{"model": "audio captioner", "dataset": "single notes of 20 synthesised instruments", "train_examples": 78125, "time_shift_ms": 100, "n_mels": 64, "hop_length": 160, "input": "log_mel", "spec_augment": true, "win_length": 400, "tokenizer": "word", "vocab_size": 104, "encoder_arch": "resnet", "encoder_norm": "batchnorm", "encoder_activation": "silu", "encoder_channel_attention": "se", "encoder_depths": [4, 4, 4], "encoder_kernel_size": 3, "encoder_stem": "deep", "encoder_avg_pool_shortcut": false, "encoder_widths": [64, 128, 256], "fusion": "cross_attention", "decoder_width": 256, "decoder_layers": 10, "decoder_norm": "rmsnorm", "decoder_norm_position": "sandwich", "decoder_activation": "gelu", "decoder_mlp_ratio": 4, "decoder_head_dim": 32, "decoder_fused_qkv": false, "decoder_bias": "none", "decoder_qk_norm": false, "decoder_parallel_block": false, "decoder_inner_norm": false, "decoder_positions": "sincos", "decoder_cross_attention_every": 1, "decoder_tie_embeddings": false, "init": "kaiming_normal", "residual_init": "scaled_by_depth", "optimizer": "cautious_adamw", "lr": 0.0011, "beta1": 0.9, "beta2": 0.999, "eps": 1e-06, "magnitude_pruning": 0.5, "steps": 14400, "batch_size": 128, "epochs": 23.6, "lr_schedule": "linear", "final_lr_fraction": 0.05, "warmup_steps": 280, "weight_decay": 0.4}
Rows from block 8 of the audio encoder of a small audio captioner, named by matrix and row number. Rows with one number belong to one channel. Each number is 200 + 30 x the weight over its row's rms, rounded and kept within 0 to 999. All counts start at 0.
After each channel's rows are labels from the 100 clips, of 14976, where the channel reaches its highest value: "top examples" is what is common among them. Only what is clearly more common there than usual is listed. The data: single notes of 20 synthesised instruments. In brackets: how many of the 100.
# convs0: first 3x3 conv, stride 2 (encoder.blocks.8.convs.0.weight, 256x128x3x3, each kernel summed), inputs 0-63
# convs1: second 3x3 conv (encoder.blocks.8.convs.1.weight, 256x256x3x3, transposed, each kernel summed), outputs 0-63

convs0.164,178,167,215,178,127,134,134,168,226,209,184,203,232,144,234,187,185,208,201,198,167,201,203,193,200,193,230,175,229,214,232,223,203,220,198,213,192,188,200,221,215,217,144,166,214,219,184,200,235,213,163,263,176,257,220,197,195,221,258,191,238,162,242,214
convs1.164,177,176,225,167,202,193,188,252,200,209,194,179,155,231,196,153,212,201,197,153,232,179,139,212,178,265,222,150,196,238,190,188,178,208,152,212,238,187,140,232,259,187,191,227,186,217,132,195,252,197,212,183,260,209,184,188,199,193,175,246,236,165,227,210
top examples: mains hum (70); A# (31)

convs0.220,241,195,181,208,214,210,273,209,259,198,172,173,214,189,196,137,200,201,214,208,162,184,163,150,177,199,157,162,159,171,174,223,173,204,202,231,150,206,166,177,198,175,244,190,202,199,161,173,205,137,245,197,234,162,195,159,188,201,200,122,135,191,261,176
convs1.220,193,202,185,220,203,177,192,212,217,194,178,171,227,190,195,224,219,204,260,182,129,202,242,168,177,220,184,183,242,195,205,141,235,207,200,221,214,203,224,180,203,201,192,209,223,157,201,197,304,210,226,259,128,260,194,186,208,199,252,242,213,194,198,183
top examples: A (39); octave 2 (34); note: A3 (29)

convs0.47,220,168,209,164,264,161,153,190,186,182,206,194,143,214,195,193,192,182,253,196,210,248,187,204,185,172,165,206,175,191,209,179,198,205,217,211,170,197,193,188,161,226,182,207,176,180,124,259,208,209,253,224,149,205,183,174,221,195,210,183,156,247,182,207
convs1.47,144,223,240,166,161,200,216,212,145,193,237,204,230,202,185,255,142,222,212,191,201,200,225,207,187,160,237,150,171,216,166,163,137,161,198,155,234,207,191,173,218,221,201,202,234,229,185,255,181,168,184,212,216,194,256,127,202,210,205,184,186,171,179,237
top examples: trumpet-like (38); horn-like (27)

convs0.52,198,174,199,191,224,145,200,177,205,174,218,195,209,219,151,187,203,272,191,188,162,186,190,181,209,174,143,177,170,192,209,196,183,210,174,217,201,200,169,222,194,203,174,197,174,199,162,184,213,171,145,200,149,182,189,149,162,189,176,192,186,190,180,180
convs1.52,216,205,186,242,187,214,195,192,168,182,202,200,228,187,179,226,192,219,200,204,182,259,183,172,220,86,194,230,214,72,197,103,284,217,195,176,192,197,172,178,216,200,159,205,253,205,215,200,233,197,153,195,176,160,242,168,209,196,210,262,199,219,165,185
top examples: trumpet-like (60)

convs0.39,171,196,209,195,210,200,204,181,241,169,228,156,114,160,218,145,202,228,251,222,199,231,228,201,193,175,216,175,216,143,233,126,234,199,186,209,208,207,129,169,180,186,162,237,175,211,200,197,196,186,186,242,171,187,224,231,176,200,209,175,217,196,195,191
convs1.39,179,145,178,169,215,159,174,196,196,182,214,178,199,198,108,222,260,201,175,179,219,185,210,213,197,130,204,185,213,190,236,111,171,165,190,180,195,204,268,206,171,193,91,174,190,186,213,190,222,185,230,217,212,202,211,187,221,180,212,190,178,168,184,177
top examples: octave 6 (46); F (27); D# (26)

convs0.231,167,176,165,194,213,199,191,175,191,191,159,179,221,218,176,185,200,260,223,179,127,228,193,185,186,145,210,195,140,175,240,231,144,200,171,213,171,175,192,161,190,194,111,171,194,206,178,199,188,184,192,190,182,225,205,205,192,219,186,193,233,206,214,176
convs1.231,149,200,196,239,177,194,204,201,198,199,183,192,225,173,211,181,198,216,221,224,166,257,175,166,225,167,200,200,159,152,182,149,205,189,209,191,178,164,206,205,197,238,225,215,203,217,224,175,193,162,177,205,193,192,153,166,179,186,200,103,188,174,163,228
top examples: trumpet-like (73); octave 4 (73); short note (62)

convs0.104,222,247,201,202,234,197,231,205,230,163,237,186,231,162,208,196,225,202,232,203,234,299,224,208,226,174,187,182,211,150,212,201,227,206,178,232,202,193,182,209,150,157,210,198,169,256,140,179,188,216,168,271,200,172,199,176,156,251,178,194,202,189,184,187
convs1.104,177,203,217,149,222,199,196,188,183,205,229,186,235,206,154,202,218,172,209,167,180,172,212,198,187,183,198,131,206,175,170,205,164,211,144,175,174,220,188,193,198,223,188,127,235,247,177,250,250,208,205,179,186,172,196,210,180,181,220,232,231,168,197,187
top examples: octave 6 (45); clarinet-like (33); flute-like (25)

convs0.167,190,194,215,193,229,184,236,183,125,166,222,205,260,196,216,217,177,192,182,185,193,179,221,206,203,215,150,204,252,192,259,163,228,205,271,195,207,160,192,196,177,137,230,206,216,237,223,163,217,203,198,167,185,190,213,197,189,169,196,199,200,227,200,103
convs1.167,179,266,206,196,195,230,195,216,200,183,203,168,204,210,158,197,281,193,170,191,193,182,249,179,228,187,209,223,159,203,226,236,218,248,195,149,181,197,179,241,190,197,221,206,236,175,186,219,196,186,214,221,181,194,239,167,199,201,174,178,178,183,193,129
top examples: decaying tone (81); octave 3 (47); octave 2 (30)

convs0.153,201,194,202,254,248,162,182,180,174,230,195,186,212,204,187,245,195,179,201,221,244,182,221,295,215,193,245,172,217,189,204,206,238,221,242,202,237,224,168,120,172,143,172,237,195,228,166,173,224,224,187,212,220,187,194,175,188,209,179,187,192,145,202,183
convs1.153,161,196,228,216,204,191,240,211,210,241,201,201,186,189,167,173,107,223,192,243,226,193,179,261,211,216,252,243,181,231,206,216,176,195,187,181,289,259,219,196,206,183,205,230,191,201,191,238,205,246,145,109,231,253,200,199,217,187,202,186,177,187,182,201
top examples: octave 6 (33); clipping (26); text has "clipped" (26); mains hum (25)

convs0.121,204,200,206,198,166,169,189,153,193,211,166,172,256,174,204,170,153,199,186,274,213,210,145,179,209,262,152,226,230,190,176,197,225,209,208,235,227,204,179,199,99,186,200,213,209,162,197,163,172,191,156,192,182,203,209,196,227,163,192,144,172,268,227,130
convs1.121,199,187,213,200,201,219,168,188,209,241,206,125,205,163,217,203,236,187,200,188,189,199,202,195,245,190,124,233,229,230,215,180,169,192,195,193,196,178,176,219,197,268,178,211,209,212,223,177,200,218,262,140,214,221,195,200,211,176,180,179,204,121,196,236
top examples: decaying tone (73); text has "string" (38); marimba-like (28); pitch class: F# (25)

convs0.119,220,241,190,170,213,231,249,243,207,218,254,220,215,204,190,179,191,211,242,183,181,139,202,178,242,241,213,192,161,269,142,234,201,203,200,180,206,188,183,270,219,148,256,226,240,226,155,195,207,170,183,183,200,221,229,180,282,106,190,188,199,157,201,228
convs1.119,218,134,240,254,147,257,249,172,205,142,246,187,191,188,201,195,154,208,187,169,203,194,211,200,140,160,207,179,204,221,169,192,182,229,198,147,210,145,203,187,209,229,255,180,214,166,162,206,259,207,208,204,208,200,191,190,196,149,139,231,201,229,206,193
top examples: decaying tone (76); octave 5 (62); harpsichord-like (33)

convs0.171,189,178,173,177,227,179,243,167,149,188,234,189,171,197,186,201,202,194,219,127,199,280,264,144,195,175,232,198,179,222,210,179,222,192,191,196,246,161,205,216,187,196,223,187,186,176,188,181,207,174,160,175,166,247,156,203,176,225,243,219,206,242,211,211
convs1.171,174,189,246,211,203,211,227,186,208,183,180,212,181,173,211,204,172,188,172,219,194,205,153,150,183,165,228,215,172,197,239,249,140,223,202,124,225,220,228,160,192,124,211,148,152,190,192,196,166,243,176,183,171,122,221,207,196,186,227,132,224,131,170,219
top examples: mains hum (27)

convs0.185,152,167,236,204,195,209,127,224,190,211,208,158,180,193,205,231,150,251,207,295,206,216,179,171,208,225,159,170,183,163,227,211,221,214,208,187,203,184,182,143,173,199,162,256,214,157,183,216,189,223,209,158,139,220,196,165,161,172,196,192,221,157,215,175
convs1.185,181,182,201,243,206,200,232,206,255,225,198,224,237,205,241,191,228,222,177,206,203,190,239,199,230,141,199,253,167,200,168,192,207,147,224,188,184,186,239,217,157,224,189,109,194,189,190,201,203,149,191,196,181,211,201,194,224,235,252,220,232,185,114,204
top examples: mains hum (55)

convs0.206,201,174,199,184,207,189,239,184,186,170,206,180,313,169,205,174,211,236,229,241,223,192,213,155,198,215,194,131,246,192,225,224,125,207,237,231,276,194,149,151,189,167,161,224,198,215,172,149,200,203,188,133,175,218,200,243,170,196,212,202,207,205,220,123
convs1.206,251,194,196,145,164,189,216,206,208,198,196,168,249,197,178,208,247,173,220,206,216,176,235,128,206,129,168,219,207,109,190,195,149,212,237,170,176,184,201,176,208,213,173,163,152,196,190,200,179,179,235,189,169,204,167,292,220,144,189,140,235,160,172,170
top examples: decaying tone (81); marimba-like (36); G (26)

convs0.110,173,184,204,192,233,248,212,190,196,120,210,158,212,183,200,148,204,223,232,212,209,214,165,170,154,173,213,196,181,197,217,140,125,192,189,147,191,225,196,178,190,175,193,192,202,180,194,189,208,99,187,190,144,172,179,193,216,146,204,196,193,189,219,157
convs1.110,168,219,269,250,200,201,197,239,175,191,197,149,219,160,196,213,156,181,221,239,203,187,215,183,211,222,203,219,146,173,188,175,210,215,218,187,225,181,170,163,241,216,167,203,190,131,216,186,193,197,209,206,186,170,224,201,183,172,186,155,162,198,182,202
top examples: decaying tone (76); marimba-like (43); pitch class: A# (32); note: A#5 (30)

convs0.46,189,183,114,192,201,206,188,234,183,235,232,187,198,173,181,232,159,245,220,173,144,185,193,258,200,172,201,150,202,229,211,207,167,172,174,201,161,150,195,197,144,199,158,201,182,200,152,115,188,208,141,226,222,182,196,198,186,209,211,176,260,155,187,144
convs1.46,201,219,239,174,225,196,184,198,226,211,229,175,258,206,177,151,200,161,194,189,208,194,198,243,244,162,227,242,207,234,156,208,233,176,234,200,192,197,223,226,133,200,183,200,238,175,199,195,244,238,203,200,235,227,144,194,195,212,196,218,197,198,207,222
top examples: octave 6 (52)

convs0.179,178,178,223,198,189,154,139,180,189,195,236,152,209,193,221,182,167,221,202,207,211,195,204,178,202,225,214,176,193,228,198,182,164,174,223,170,193,220,136,205,221,203,162,254,205,165,149,189,213,216,244,145,199,207,173,212,195,193,208,211,257,122,226,172
convs1.179,206,173,214,199,131,237,214,193,275,175,228,181,217,209,262,215,210,250,193,213,242,169,228,225,229,196,252,267,191,178,150,200,202,199,202,302,170,166,189,174,166,203,199,203,156,233,229,223,194,169,184,167,202,217,227,187,183,179,184,233,199,206,227,187
top examples: decaying tone (71); octave 4 (58); harpsichord-like (39); clipping (25)

convs0.198,197,166,196,188,198,192,188,192,204,125,227,224,212,185,189,164,215,178,223,185,251,184,189,186,224,136,164,172,205,192,218,141,195,248,180,225,174,196,174,231,239,191,206,170,285,170,208,203,227,184,183,161,192,170,204,211,227,175,145,140,182,181,259,209
convs1.198,183,201,168,181,201,227,168,220,202,161,254,193,157,165,201,210,153,195,187,118,191,197,226,242,203,218,194,159,231,192,199,172,195,229,236,233,182,200,185,195,192,244,179,117,170,200,188,220,195,150,143,232,200,224,168,259,184,194,211,210,217,183,202,204
top examples: octave 6 (48); marimba-like (37); D (34)

convs0.194,212,184,244,194,189,155,150,155,205,169,233,185,170,191,173,195,233,148,245,202,200,204,211,203,228,159,256,209,150,247,205,206,183,192,214,190,195,223,187,206,125,182,202,189,218,233,147,163,218,192,200,202,209,243,185,195,139,219,160,187,213,193,168,198
convs1.194,191,234,149,117,208,153,229,224,202,176,213,162,126,176,174,144,226,235,169,224,201,185,154,150,202,216,226,135,212,178,234,194,221,145,210,215,195,194,205,140,202,146,209,258,229,203,188,202,214,117,204,173,196,186,235,169,203,167,161,197,192,190,178,163
top examples: octave 6 (51); C (29); note: C6 (26)

convs0.44,197,182,166,178,209,231,246,190,236,190,198,201,239,205,168,219,200,213,189,217,194,195,188,214,191,249,199,180,204,198,201,188,195,202,191,288,237,205,212,221,147,200,283,155,212,161,184,200,219,200,194,221,209,192,200,183,235,136,175,192,193,187,201,153
convs1.44,214,161,156,195,180,227,200,143,207,205,218,164,227,159,211,191,267,240,213,229,196,230,237,218,174,127,166,207,220,227,214,285,194,195,224,191,218,199,198,220,152,222,121,193,200,188,177,182,198,245,183,202,223,195,212,216,203,183,203,195,175,235,219,189
top examples: decaying tone (89); marimba-like (48); plucked string-like (28)